config.yaml
train_examples: 50862
color_jitter: 0.2
residual_init: "none"
warmup_steps: 330
Rows from block 7 of the encoder, named by matrix and row number. Each number is 128 + 24 x the weight over the matrix's rms, rounded and kept within 0 to 255. All counts start at 0. Numbers have three digits each.
# short0: shortcut pointwise conv, stride 2 (encoder.blocks.7.short.0.weight, 768x384x1x1), inputs 0-191
short0.22:123126128125128087114115136130120122122099157142097138154143120111103114160119137142130108139111109074108107161165087163177152136150113146151124138077118161129144109074116131106103118143102056122130096163131146148158140093104171116121108114103117138128156139118097157172117131099163102095108122127118113149168161135121152149103142162128101150111186136109093125122160151145138108151116137133112143174085103118156104147143143117100144100133114093170120142120155142102111142110152117142078086159153101102108069122127170134152129117132129121162165188103162159149139172125144116100
short0.23:138143158119099153138120134137133115123116093144123147133111124126142130099128148120157121132198124160156099115162137102116118117108146136157163140129099144126128098103127149121142130105090116119134137078132144149168162123104156088082129107138120151158129120172115126142170132114140156103135127071127134162156113118088099054090165087102116111121171130116125093117127117102128144142147127170128111140128157114108136063119157115105128071104168082052117163128152151088109142094149129119103160123127177115144115095141127128112125153162098102100121098103125115117144163151079096131
short0.24:126146108139126121127126151146085126110152132108094116146113149132161118123131106159162110140135137101122152096139076127136147124092135143137116098131142104121133141098132108147198136133160161157134139114094109142135119133139135161138183142138140147123123130135145102144128119130138140125126147117171137085111123154111116124151154114135174062125099113130128122129096119126158153143124137128131140153156158095090117180197127154180183142050129079150129120114165119118159130126134097093107121148130134073159125163135152136081145127098102117118119183114130125168152072204116122093
short0.25:110168141104113123088112137121105115090113123127106100125114151133092119130165133146084156145093140059128136136124113130086090118083108089131177100114174110099108098107098126120118148174134162152100141134075124132143150091083148101121113138122127133111149116105144121114141124108129108089118148124129109114134136153128160157123140137108159134144124122149156151103104161142159130113148132097149126139142117128080111154108133146100147160138091107137103110095083131114145133115112124080102093150088092194139133141130142137118126119070121134093120154150131067107102138095090138120
short0.26:147106144104135114091181136155107132171142158125130126121147145134105150108123082132123102125129076123139126098099089134154104154105153130150140117112096122132131177169178119126153117157123152138122132105121098139109135135100128092133144063138096126108116172118107121150135149127117095132147128121126108121152149104086100108120135148170109123074097089128126099145110126136130105144125116147116144123131100140133153135103143136131137164134127128148103113120112146132164144135154159142180143111152126099133127129100166123104142126146150137111143154092165114149162140112153136113
short0.27:153145101123150106103144116143157137149094078181139184100090097200137140139112149107079154148134132114141150104128124166119111110171135103146181121148131086137098139194087118171098160139094101102138160082171138124108136094107130154099107164155114155137132149136103095132123136109128136165139097168140154159078125130156135177144101136136090098180132142137101130091144119166133124171097106132099115165153102108093104117130113111118128136153137117138077163161079128155127141112143111076110110114128143141122137113134113090151116160143119146134133133119142147155165163123095145144
short0.28:158136149153105098115118102139177150171117088177148138150143109131071130159109090103079091096156157096123159090120088123153153103107127098098103118124114137136128158115174114161142164104111199132150123142110130145074166156143152136147105081134200080143167106119113121106147111118155127137108084142142132113099126102113117107103119101123115119105106160100132135174107128129141122107144164121104160091113135088174115107116128069112167155131107120136170132129138129141110135140138129159189139128130114124188146138120106151155168140147107124098138114107090122160169152105163066129
short0.29:145139125121110084144170121187107130086105070112140086124102140145088158107142162137166101130099140157104151082171112107104129152167118132128150150096137168167132105103154139125152150148148156105131109120152135118091160136109101108099148168196115104108129135164131135113112129102163106138165147098141106175114157181116108150121078107118133171119145127113117154135124091143122136129123107142148085145115156113115093128096122188083123123119127124118152175119136089108118127160130115107145120131206091116129094125135118110140148096115156131138131112124125126173141064088157109099
short0.30:164106103117107123076130113132123142133097136094100164129146083125107081117089131130132110130096122141124123163133154127102133115102117148135116127139116088166132141149132157138124120125125153138149138133109142140159120138117121167105123108156151156097116134121135166097124158207095096164118120106139155212158110140147137138131137111148157120138130120100114091141103122108118112145096139121122142117187109123068165111087145101142110128093131133118141130133152136149102084129122138110110164142124144114133143151190150105175125103134129100149097115093179095152123100155136122122
short0.31:111164128092112206172145124169099162128148135151159116134171095151146146113115185153135084129178144156131139104120114132146134138140146138099098149153117152151130124096140140135161151102125153146170109134119122162090164095142133136133129125125157140138064142134140129111110122172112060102118153136095177089129086094125150132118146065108111144095114112113118136114097116156126089109112132124156147069096101119099149148144090110123120137150102122125181097119127118162104156099141151115140144150080134143121153118166154119168122080124152156107137140126170115093152104127111168133
short0.32:123121120120193147171085155130171142114159104102112127147105147143124119155135124175148148122156168118142122098104106160147159147116110123167105107083138115141098163147119142122095122149107103100150144139132172122102165155128122186170123142112107176128166121143122137159147053204131102134134082142107130153174116145154116135136137097154089081126096091131138125125161141117110164103090105143095105138135129123129128156142101071160076135119185142092122166167093136124138138140114114161148133129157149114142137110141090149134187117188134138112120138101074112149121071101112143104
short0.33:155126102083107166108091123140136120114133164140131167101156103126099139164047132072128166118134147118130142114136145093154128160104141125141132123131114158132097140131133152109080155104158138136090117084128110130068134125165122091165128121173119145196100121068096129115135123173114158143114134102149112120167135107130093063175131112122113164148072125142170107115128096202149104159137154135128118109140100106138118114110112128094135157153161133170127120136116123171116123138114111127153124116118144144120147160141151142077131122122070154137121143116148153159123111125152165123
short0.34:129090139152149136096096146160086162111163134101177117135114136125103155128085155163141144091114090147161111150118108079174150144098100122104107127079091110115167101112109142138138131153136107144145122180140166163115148103125133120098092149132146142124084143117143162142115105111121114090098132098128134124145095172132141102163120136156089110106102128146098146103098096116131149155129117128173152137091065127078138162113091142095155118118089105088089114124125170108112135096126116079081142152111115134127122141154117101070131095124173126172113143153128131096134125114123107111
short0.35:160104132129121123115116087130140123118124164127164136136146143163161115102144126102176112150144112117097093086155141101091138111114115100152163109113109113142162119105071127127120139113143141122107139136115149118122119139127118159146149109139156147126064128160153125130115187086137142140147155158076114091070110133128114128148095138122148103089150158124128085104109138129129127145093107117143116147156135115134114122107112139143133142114121158136119177162159116142180122146087173095109107145140148151146155108141117069116138081141129127097136141145114124115138152158147104139
short0.36:150115122100133104126128143129085128136142144180108117132065101101177145145136131138123104152125139141129153145114123130123123117145105153120144121133138139129137141150181147131136113105094162162162169087108101159081185158146180132148134102118144099152105108128138098121165136207079094173137148144168144128105110128122148107131111152152089108117116147109103138133097121124104097151081145157124114100137102121121143145118127102109123121131137122076137133123142106073162137131171112134112153077152134111152159126166103116098119142110118116154152101101127142113094100151132165094
short0.37:124138149124108135176125192157119127109126129091115104147123126124163109128135110134132109169128105132105134161119106120129122155164127161176127131083167093167128112107145128132129124098096111101080149094155162097130117124136096100170134099130145130126165143163126160121117121127110158132133052156122156112119124106111111151108127147157136129140137113116105142126146162124143139106173142106095136130159141106110126153125140141122126162116119140157111103114116115137098118136099142109125154125158139098115095105095138112112130130119151128154108155074095120124151140152130139123
short0.38:136090141149145144093102129061133162097155112149114123127119099117127166143119137143161124119139112136138176116107128109135120120138119138104133118169100136112131109144109117142139139138139164131107112126147145139095164152106206160108147165168138129094129118127154145185111090116092121115138130098136117099114117149102090117140108123105132134077122103121139113137148145133113150108130113141114144085129131120111113171145115112120159129132088135123117069124120133088178146134094079185165115179182126155147136089127107154097147136119103124120151126163167111101111126121137108094
short0.39:122132123134110144114147118123126128129068119165120184068090180132163074175116150135121168145122113097144176073130071133154148163139165099126130141165134112074103099140165137125175135093126136097111130144100103139105107079138157147128175151151165124106150139112164139116099125169120146134142112157125144091140115140122130139125091166086107150148144138106121146127155104136134110122102157136150135204172147113138128113153107143105133127081107079109138133083128151108162181100129132151095135133128125143120096105113132087087117127146080155106140112113155159123154148122084138135
short0.40:127109136155101164110145141117152106119120151121141118155103143145146130110116150134125106162135116164117111150127129106103085115110131130130143141146150154130156107118148101102156138122126121110164137152137144167164063145131089139110169145128122130133115134153091121141155112120105128107124133143112112088102139123131122122126123091170138093107143135148122155105098095138105143129102103123172161194140114132144099135124111162145133093107107108124113152097147119099127097099123088106116150119145119171140157115107182097047119126157124158162159123169133120115126051120101113102
short0.41:117172129137113153111125099113145129145144114166122142188129136147120147146104140119109107101127105109090116124084119103125110117102122118109163169113143115144129135117128109086148061136121133150135140048174154150116134162165122141117143142153124127125133138135096094148105102115152117148206113146113131124175131094118140145146138168114160100130126143114145165125125103148106120098130119090131155100138133116152100138120109129095151139113084123121086152129110134129164138126169109136140135094115175117152150167132154183122122169123146147155147116126151137144114098156158158154
short0.42:121145127108149123149093163130121111100102116146150130089108110142116146167112103121139139154154137125142181111134146130139139130160132122150136125149158150160170120146114158102124172135109129119125138154132114135188124133104106152141136124118128111139154131108130127135117125140116106149122149107133120125128188123085118118109119128145081121104121119109075077169145117107115109183093117115132112156143137132159141137095135124131122125133140168111125126125090134193138108148139144141123124129108102098127124125082123130154130145124112152109112100139061138118111117143091109148
short0.43:136162146107117174127111157097107109173124120125143140193103136136141107124102110163126129096108152104158130140105111113113117139112119090123119114134146099133109136125107120157149117111141087116170146146089104123108162126102121145147114109180092133118121104145098118090113136136136145137136164135142148121143134115119130104126128128135125127143114137100103142121131113073136118144118099143138143093102168113155152157111126130138085151138144122107101081136131132131141134133095118091145123103120104134178109155171115157165121110092111108117145134124165145150119106126132107138
short0.44:129122185123093165144114125116135070114102129136118126125106128111096128144132137124130162144105151112129094123142118158160090125116149116112190134114107143129148093138111135134126146161103077147123092118135166128120127132156117144133101112104096174149106104153126123122118117143121096130113099173144138102140079114155155087117150121112094160138105122107178091131137135112144125134149172153108089128127109082149153150139136115095111102131135157113143102123142121108094127093158124124142146101099148151123142152131173141105124135120139124121117170123131126099121107106135129094
short0.45:099123141103120147123152118140113145118128122131172159113162120135102113105117148153104076145105129138112129132117114113124118092089118083170126156120105060150134139114120130149117051090121141183071119096128096099108117089140115131105153129148100144113109130101134147158137132103109132123115138105118168110129138132133110162116119167130107152136121143113149144132181125152108137129100128108130162158148078142168118132119120135093145183137102125118125131119103153175141139156123158174164139125137118137108109089123141138123134141131135145120111115100100160107135106164148107107
short0.46:127146159099121119120132119079086126084106099127173146129119128161160079105133166146135192153130144143137137129141093160135121102134171086102101138131158181128134149116132122157137167090148162102135169095102137143102128095148103132131101100148107144112117132121077140107159135118101121112134112096091171130140135186113174121110129153200119134176147154098110150089109152120147078112154077159191108130106155095137117153088090109152155180100139120114139163165158163110158136154130098098086138100094121142144134089149115112119144106089164146158106125153121110110144136118123111147
short0.47:112102144109149124152131119082134080145153123141149076164119132107137134148132088122152144136085144158118101112187122169122142144126107120091162102159138084098085122130140078160086094105127154096093127121133101104096147160136137115179113134106106135161133154159127113147192076145094127124125154132110100146146070162134136137135148064097118118121091137102098105118117178128105112152089149124128143144116128138125139130124159117110099054159179129080126119112131092138114152114117098135179124137102131127148161176107117098094093099109130107148114129113113168123138122088136130103
short0.48:138132127140119107162122170111115132104098108136112070076126137151185122144121146091144163118158126128113131150133163099118117176087093130104169147135105140138100146119107122150114088143090131160096128107162158125128102161149117131143127134146075176156143125124142081122107108095132111152111127146134162168115086125122125149085114151143160117129133101119130129117102127159099189162096174147133152097150118134154139128171130102138141064110126157100191122144122111136115123142146110136161134132151145112117125138131146139143151157098121120121142104128141126114111135097147146140
short0.49:180134142114120123123160090134101117177140176159123160130164104171137138164172124144145134136120156120124136122111149135116119116183155131124141129117143116112121146143148110161112182161101138138115064100105134141090153135109119157114105108116144109171113119133116126122136074127116117102113131122103121128089146120148138173138128110107112142134116091128136149052124115134109144118110107136128127115137128103133136115085116139142117138143118191120119108106096114126101157139132141112135085137090140123150127124100087116144127140127120149182123148157114113101091098112163146119
short0.50:111116104143126122128119114111104184168180142086111130148135116151153144146095122147145122136140091129087166123137158081101130112136162095112131109117159098149149088191116158104098090127136125112110128115096090176139108126121112084102151134139119127087124099171115094133131158151131161077104144093149123112110140135131126149132148107128144129129114150117126098135146143075131180142104116184134147130120100125113123100113117137118140130135133101113135121125153131118087124104128115112116088143143139110124145112147129145124099139148108137161115103135141108126127081149148154132
short0.51:156117164102117152128125152122119134140152157179129124113145101120173132125131145136124131149128162118158172107126123072089115150118096122152134138150132119130073118144114107138142178143126105144130140157121151119147137138159110117113122109118070121171091173130122116123134100155140165109111138152143168093078111084181125148096106114100090087141105140158133147099110137145104144147128071138123135116113117109118153117130134126100116115108180146140142096103094127133113134129085127175128116121115142141131117146069146118131133150172114167149113156162132134194122104107135100100
short0.52:138130146097127150097117092126120209128130144125107073125185158114149080101147095104116105115174075123134104126166122134101118111179089134124071118133128125111125168126143166124092076112100118142130132132163113133124143105116153123095131138111122155134107087120070132123123142123130155150147137134135127160098119155134127092110135110155116141129142153144155120154131154132123109167119145116153129140144110148122121135127149097134126129121154107078187130162176143136157105133131174201133155146100161138143141114092112132143123127144112132127120154136183125074163099116133129145
short0.53:144176113146131137126152147094115087190183117124168139128204137111123123130173073120125114128114122125128105144127099109167066090163129146139134079131124095145138169075153096149130129072078164135097151142095101122116140117183151152142146125162129127194098141126084145116123130121114079175088118140122108092134156069075150173135148166148117119103104148118155161131106095147117130151121169150085138145115147110156098135105151117133106151078120164121145122153133117127140131125168149097111120114141166097118150162128093184136111137108124130158141153118137107127160126122138109114
short0.54:096128140123111177173110139148123134075143150177118133173119098092147125146132122110125130141157146116133118099130129147127130098098154139112153141098165140104137133157184136171103104138131115108101124099169096096131134146136162115139117167149113101173100140132110167102167110074131087170099119167105094105136121136154151115119105175120146175074155153129156125130124110105105107144115089144103139133134128124158099134112092115128134133154154115065101167129074124150117145100101134082101152158153248080101122140140177125116156131143097138116150170110097152134131122107135180090
short0.55:127116140141126092134103139088126084092145123100156109160122120128089157121125131129115150144129141142128100151138125106128163123070143140136106130149132175121098132110101136127112142185112148107140160110107109140126166125115104118144139096169128128122132110143135154117131093145126160152101126126138100121125139146135136180126105093086102150128117122097114174137143083170113157074119113174174131124113162141112084145087127170111081122152163108111161138119177108119130093149113142150158124154133129139116142119145093127101101104148133104085115134127149105104112144085159145153
short0.56:091103128177131097110121158117127129107103122072101137110148144122152094133155125146096168141175187160148126110132179166140122133129130119102135120110159124134157148077111119156122125134103130157144185145160144125140084149093111122118143126139126141112140186156143150124110156118163138110122118098084135126185140094147154128131188124095151110151130156148104107142126090132143111132117145142117121122108147116128145069168165115106094148091101128160106122106121120092118077123141162140109127113128110126125102099084100113150144113145068107138133094134142139126159123156146117109
short0.57:130109114141143129123129120131132074147124081163121119125189125137147134131099140110166144151099105116132144138149138119143141147126121158118130096132150126127105128140114085123127119117159114100116151135091101121124078108080115106143098133122118196114128095123115111099125149128108121157120103096142158155134119134114139105078161143162146161100108121109118164124106125180117112132108140131128145097164156109133145115105100129135132134148114105167142127110102139105130161151089164125139140104108082083102099153099134129129170129132169100139135094119138156151137124141101122137
short0.58:121160101125089136110118128126139139168106123150131150128146149177151134120149146126093106143134133088154095146154117151093118100137121142154130106103159112087145083113120107170101097117110133088123097162141111137133160153126157132121118112163092108092179118142138114109159133140136145107136136117145159104159133116184086098153123173099115142137140142150122124125102146161135142115143164230105113112140147099074104094135130155150125136150146153110155128132145076097119104103114141131121141194106122121121133100076089172125110168152164113180121136160127086069103119116094095154
short0.59:116100129121137119156132145166139121183134088129108140169103121131103119125160150149124171135086119116155119109133138107139074149127122122100134112167106141106127084132103149109081143143126127112117157155143135179130122119088126118151134137123120149101133117160121101081159134119146117156133170151241144115171149112150123106105137210113138090095093165128157126140147134121096146164137108135070136143137125102100161165133152095094105112150124096143120184101104138149131118135098135108127099126128160116117109121170105141131153117096101124125098136184142086139138123133106187135
short0.60:107133128118154100105112122119115145060153157150150068135122104134116157126115085154123125155136087151142095139157179142154154138113101125108116134119113117091151159151082120115122116140092140138189156189119104150129166165150109118099140162135161156148142211075132138175133138154119144131118128129072183103124162123109152176089140143151136131070124113162119123090097128146113150130121166091093119146115118137110107138109126130139169136104146135150087099127157174121118080160112128160168108136126109114108096127136109134127116125073133120145140108135157134103138071146136125136
short0.61:141116116142111110141139153105115163131083146103145100118145104148146101097104135112137144112121136122156133117131126108170139162141111158136155141133159101114088157107120109135172124124100069112096130127136125118140119156103119166172122106113078149103153142120159125110096085136144122144123129116130085171130137096099088130150148102106106135112122138092083126133180148145147155127141086121118172164059121082114148150126117139123104134121125116136108132130129152108106132117101115149126154102152167137106138172151079102124131123151118104152095150119162169148089094132169123128
short0.62:143106113164133126096154124118115142122092145128145109153114114139124157138115083184076161133141169206134160142119168089102165098098165135137125093132160102127151127125127100134149061091115162141122104103107098109134126135168122148151111138125118093150091125160128140117140085120128149120086178086104088128133082135097132165181112166129135159138148091153100112112098129105126111120111115124141140132134147094150151120147121108100114139124128123086145128141172124109094120118117143129128152133158065126140111146116129158111077105105106154156137132094112146115145067120120128134
short0.63:127128122105122106103132134166120155123134135117112132147163096120117125116126143122148127117139145117139167147120119127165137098081177145123131112168089122121137156084188164145136168110102128150174096123101104114108121100165172157158151131098123147116098113125114114141125145135136148094114116165148115157076157113101140113143140108136160122133116152145112126140112179104112139163139124115136137160110090141119153141096125174147148135070118111150148137089171122085147089104130154117078096087119141139137118111129170083154180117168108160157162108144106140129165150088124113122
short0.64:117155143124095154091182139130145156196107089123152126166125115139139146143106131179136090141159119105146140146129136113135119127143131099151144155104083105121148141149130176111123183170085134099127150126135124113112182109140085179154114091113122139136106153128103148121216092183134174138102139134119124103108120130152102155144082150138091146096087139084135169124181146131127142182146171111107124095103082157197169111109172120149107177109141110117149131108110082115148134107121144144148132127126106119154128146109128130159140151120122133142134117140104101121114152130120155139
short0.65:130086112165135118120138085182132113139123130150158120148122153144066082149118096109129133107128139146132085153116129128133132117158154157143127196095097119147198130166156144138085108130119092104101164121115130143129102158101137116124098105125171082168153137143106131169193065114129103145085154127111116124098152132154110182138147157165116103134134164118138130104144162164138140124111120130134127118110156115083108166093137094113128141103158129114152182158119115152128153106140142117111123140114089150094108149099137128173155155107110076118119124127115163165151138132114149099
short0.66:114154111102125083068174056105092123147165079146145156124070121107136122097115117166119154151153156108116129141099157173128147180163128132133194111144125112156093175178146113121127105122125123085097126092152120133098086109170151138129156104111131118072107190097079115124140124090125125166174179156190127096098117104135115201141062153130116096148108164115092151171119145135156113117163144144116119137123114102074152126137144106157179124124150133129181094162139081151101173115142110108132130146066139114139095133059118144166093126111107117160147157177140147110093163098097238114
short0.67:120114122167091131121088112153119126081127080094127146154141165096139133101114145160118172108120071166127119177103152157115157095142134110137129131178073140093124145105129170127109099151142125154117117166092111119124125144153129115119198119113144151126169125119101160150122149122101115117145139131119129128118111141128185202129159115147163132085123151110149164119109105110156141154110126165182130164171142132156085088174123106196110133126111149161138150092093150100116117095103107099127119125116108150148115124143082195114124144093131119122149175089110125133138146108125091070
short0.68:137149148138161146094097105131091122120118103080174193136130113081123106128110129156145097150155124132103138162155127128097112116119101129121084172112109126149161132103143113113123103135112101137152087127138093094111133135139136111068136143136114152116137106131113159139151126153133135167133119092135096090143114127111104089105113149121140144084130116141125103144115173075161155135073129108119135118095143137172160124145135131124119144068075147157156179107126193166095120157131115103136138122154149124119131124080122137090143188207111134134150139119138112110149077084136120122
short0.69:147165145139140201149108142132157115130181123126142140132115154149132126132130125111168123156124126061160133129123113096135126117112089127129100112168127178101094123123093106096113156163132176150101100108126103124086130130078152121131153149142095154117082115152129130133174090065131156149128157164122116130073155108147115123135129095150094134129133112141077108113160142130173156118136114116155107123107153193142157085101138114144133123115128105111142134139136083105184139135136089114122130131101112170146096121142134138121122135113156140117135109125123149120124129156155115109
short0.70:088131127098116127107137132143101141085083126141118089142132083177104118116171153119144138130095166167120101105135108092131097128130132111159150137147133132142091122122159139144151134138105126120148099147113169101174154116135093150149112119134120147148077121139123139131131094162123125123180112117142117120116114146101099124157155109106123161129096120106117096109140158123076134151084124102154161171144112124127113121108103107104111136159141142163115126113157070151151145127109101077138109142164111099125124114111112076174137071113131090122148139103126150119136108123096081113
short0.71:102180107160152117113195103154175147155102124147102150124142141127144111136109123147144125191146143170117174151132133102119134147162153101125132146111146127064127123109126116128108151163106155133097093097114123122145172115129121107088155087106134129111143156125144109152161131133137087132115148114106140119107140103090188130159163121126128129154072156103096130111161149126124103114128127127154158153153108145178107159147120131147113134133100106139135093122113143121140091120124169143150130141145154130133138130132132155128127159108114101108116110162143162162113125109115116120
short0.72:106110113084110107166124165099146122161099100150109117143114157142090145146097087123119136145117102147104119099115138138132111103118119098114122117157139157151154116124128144130144139125102124128152124112153104120095114171123155111138164088106174105117099110128184115142141123090124106096132103111105160134125172141135143122124149146120164168131114080130144152157148132111128137132131115145127093146157141078122111151132125097161150093139116129115070113133119129126174139112090092145184121077116122132155120154193138149103146162126125144162107128148132150138107137142088184163
short0.73:132125174144152139136128127152175137112110091109136124114115120122134142092142149088110101189095115160115148073133105132150116130118118142128134128136161132109123127121138104139092130142113119131142124142136135120087142117103174123107121116125129105089151099150125100160160131148113149107152141107109096145095133135111161112125121140123145132096101140086115167152141133169133087095185147124123100141183136118126156104119100102128134142129132090106158116150143150085121114153149137160152139121103130096173120184106113144121160127110159142117136145121134142142138152081181110119
short0.74:136136145172150136104118150097105098145113143105103109180115163159115156173142123146107140153095130110143105130094149096086160120150129136139124157122079177150152118149109088108103151126143113105144115120098144106142145065112129129151114131139111077142140141121164108132153118121057132090119110136102125102110132115086133165114090082130088166146125107135115104104164133151152115101099119107113127144112099153139159192102146166088116132147105112144090087107173135125137082135131130109104079108160129140107106079128080153128148156102131165122149119166096112133124171147085118140
short0.75:154096128154115120135087157099114118100126150140095117141062151101124151120153147112132154142154164136181129117178102106110117152118130170135150100139117112154099076119093172124138111123134119167129177131085083113122111120139184144097149134112118125123123140116115116129167140116161097111113110118124139185129131150107085113154128149148103157103138170150125156122176088101130132120144120138118138143137090123136141093173134144139154130107103113117135098091106114082133112107122151134149148154120170139138082093100164106131164114100129141123137139097129121134114109136130099082
short0.76:169138104154143151082114142139157126157126155114105162121116157123127136152145113133132090131074108125125158185105133122102139121076123124114114151170158115091158121098161145121182122141151132149144165117108102146185122135148105168112120128090145126143174124086138140093118103097118135103162145090135151082147083084119202092120130143134118115136126151164112170134136117104147109110106093184130125121154145134135129135124090155130116142143145143109096137125137138107142081134106107121151134163166139132130149135108163168115122109125143086126112109144113134123150106131147119118
short0.77:129118132115124131106156075136175123114103130162129131125124129096106160143158117130087080124124133157153120085113151132120133129119080134125094112095192159121098158147100114146097178106130167122122096117095125128129148141118124154153093090112091113118101109168108071172160123139071186095106116134106153114187168112152155124112125125131123155131147123111101113153144155151147143120121171152069106171112149108136119091140132120149119091145103129095102113109195112082108132103115152090152114097110099126196123154115113117114101146141147145067099124125131122153132105136163118119
short0.78:164177133157150129151126140117157134161122108142157136120124161113086133114147130121114118119143111106095113146092101140103158127108158116140150090108158105115114150152150130110116069164142126139134185160125141128145117089085097150144133093138137187106123113140136116122151147097099158105119135141062179170089160153148111113091134157132101081145112074144119115111110133128146110153137102132128113146129123151084085163168108100138140140158089096134106128098150106146123135136160104112113111124168145143166120121142145129130103143151150110096105166120105110154153165124117139142
short0.79:147130133114097126111132162104134165102143124171138129119140099100124077098128150141121111136143100145118166103124157070118105128150120164143160129103138145152129143107112136156133158138113146113127114133169136160160125148112074140141147124112150109133127120169104129151147148129108108117121090177112129109149093138109083130147142140141154147118109072145117138090123084091156106164101083107145114124197125115138132169082150150119151144128122070151068182130129114120123149079156108143145114127119133107098110155118128120155140134155139183101084153113168142148121129117127131168
short0.80:125151129152092113134121157129138149103153108128132075157157133071106113140046144113109125127091101159126143089154116120130150135096115115130118135109110103151102111126130159162106106124123167138127155104104074118159102097167107143145161122153140116123125102108084168134106187131168104157146156158126130104128134113182132112108160163154157146124114112139107097141141104112141151095107152092151130144120117160121135102091113128145143113130145146123175074115131139153192153167128159152158108167118119099121144141087138101110131108113123121120111120161125151149149132132132087091
short0.81:136095120123151112156102115109118104126099152139083160155150136081103113150141147131141117128132116122127137099126102141103136144114122075132125106130129137152144143138087115163089190143099178171127133186137103115133112138143121185151121107142107121142172139116122115148124111130124135099156158137211128149143162160155123137132149108114119134118145159155106106132114109122129135143106116130114120122101144134121119097142099117111143094116121111117141125102147155138134199130115085111124100132156112122076125125070117080191189165115136091153123152115111127153116134129143124145
short0.82:193137133163142133116119161127073166135096136150131099136134081152157107144143101143090132134108072111157135147165125128108141143139133114118120142145123101109141141114095114091118125120138170096136112135093113138129140174159088143121154157088173098138091094137143110117090096113120091092096122112126107125157133123137137191188151175131097121136156139142121113158127113159100131112145128109122149145103134179169130086123096132150124143101117160090130125112108120150158178143162154093160133160154154132129138130148135150151130106096151110110093155101089106135067134157127112116
short0.83:136099097151084153131108104154124140132145119093133133116097124136115147149093143112170145155133132108142155152104106135102133163158173106099132152154098158116161108167152152128109164166152119123132126164129121127107122132163157112128111092179164122143141149150101117088096199140140125103125129168111161119128146119138109105114130126089130121115128131150160139163100126121148171133153149112155118124138134129139122143162118112129123132112119092146118149119133140136140118090113120128096165122114185148142113117134123146180166110153125125149058112109119119133102133133152090121
short0.84:138149139114141123094165172137141134088119105128120166137148102130126110118136125119139119136149139164149117124143137146130136132126157137064086113114151121094132168149142166114121092154131102130141143131106140144124155121123135106111098156122126133109163175120120100109137128124127153103105101127094121113144109136155101154160115156152160120132109075147088111092107135091114105138156122125125169124102128144137127096160138137121132137128129128112158100152110141176128138169101091099106097132141103158086091165141167144125136141149109099126162136105152134128092081103131147147
short0.85:139109140131147129116128139156159158145114122149113111156132159102095127147090146125109166137124159121092117128128109143131155128198113119119113113110128163137128125145144182114136135133148161114131145127123119141113141107102130185136133118147127153163104111102097140136135139162143143174142127104100102116185124104131148152156102165147116133115102136143163094138156097130144106134105109153193137127167082152164155137087126127147088107103113140169169133126117141128120133175135131149145140109117109157116122103074151151130128142165134132113155131140113115110124168111123183092
short0.86:104086122097111127160149091120128163120105119086131108137139148107140122101099137121141131096123091102085149130139117091101135078106153129101141115105127190138125118130186100118141170132106127120111125167092146095101070136086105098123099214068130119147126111123107118128168078085111111118117090133123139109161130119138142147147077094109180132138191107138128148131162137127113120095147093134121169123110157115121107119152087168112112092150154108168097126094128129121147130090161112109089167113137094144177109102114149117130132119154101142189129124089128139164116130121092150149
short0.87:131123139140148117127098165098136094174153117102120146158127125208145115119100129119145164172168161133132131132112122149123126093130109129137105128154089146102164104123136118149125114112149114172148127122131086156085150136150137152129142120087137163136149122115137149145103114119149094118189176131109108130116095135140165130123143099133158117135114128071117124142153156154115140121087138131095129117155091142094143115148112088170191134172140127153111133125127120137136142139127128134130127136099105127136130125102138091113146107079099125114079148102125143063115103132115101146
short0.88:126124099133169115138095114103136111142154111138116138147125117123125137151145121117131101138128121150139157138087154167143135166115078100040178153126168094127153123174102081128189115144110123149154105119089143170155160099158110112108107116045121177118125101110075095099159141119130130143150133139150114112149168100145163070136173117123148109125108064107195135134165152111151123149125122096131098113121103137139151122151178103093081155157151128122135124150127147127148125110127143154150118125136133140117152146097121119147170122112180154135100111133127166086135137097154143134
short0.89:130151103111166157106108095140123073144167094106093139185105109133127151133109152122139101134137107142126135131175109138116116120081129124145098120128127128143143130112149107105154159137143118126127115156130165120117135122087143135152180162133150141129118131112127085136096137162106150111130152120139117107138145095074124128119114115175123122116123110161151108135165114124112143155120116136132152116133144178108101129129167129153187121141109135162102167143134173132126127077100092147093117113201108086103088105161168209115098127150065154119133097162104160099143149142129089121
short0.90:149116142151130127105119105118107124151162123130091153123125122127140111140113093149117128130110085101170088116170136136132119138104104120148128101153096104092132147100117131132145110131142175121150149141163106113155141149105154146104116138151113123157126131124162151104116147105120131105117138150138121109105109114147132185128158123172142090155125071135084096157100109093122147133111096153119180168138120121135110138123151125138153167130105128096071150145110131112128087126096138128116113166111130131140145119094128200116123108143095118141147112142089116168107125155110135104
short0.91:119121183128123125094147150100094125146148126161140114096085142152115132160107142147149115087155122141162150134139091108139135147166130083122100147104070149165127144095114099173144181142108180091123085134157110141090152150131113121122178102111144133131114101137044129078118155138134107146116098114101128165102155163076127080114117107132106176105106106140151123128142159133107163123085141149092167067138110157174120163114105160110158118147107141111140159098134144148140163133153107105140113141144148164097103103155142074106153108115120123116168062132122116164132119160160086074
short0.92:139114111149100095117121142095113162144140156121093120175100124137100148191158106133117125133135159156103134166135137130133100096160163116180151114140129141126154124121098120121167121103141142109161118107080079111133138125137080080143110149123165145134146150135154141126115089153138086150124157112097150117147095112145104099110154133153177139136174153129137151142147075161147098102149119121116094136161105092119144122141139102133099097113127154162178126157086145133123149152151114132124150135142120131109173140141170186130141122152138126174165139110098169136162154088134099076
short0.93:093118101127111128163061129150147111138133101141128104117102136111099216125110136143091133125154117127117122151170136136141136124118141089131116143122187088129102144132117108144113066157177139104155133150128116132151117053118142128147120144113121108156128170125142139140127141132103120165127140118158126130126137102125154126092116127135106132122111162162141149098121114122117128152158149100107121104155148115120117177133116158132118139101111097104131161140112148143117098153177111111119102128099116105164136139139151117161124098124123134121133166108150150134094143118088172109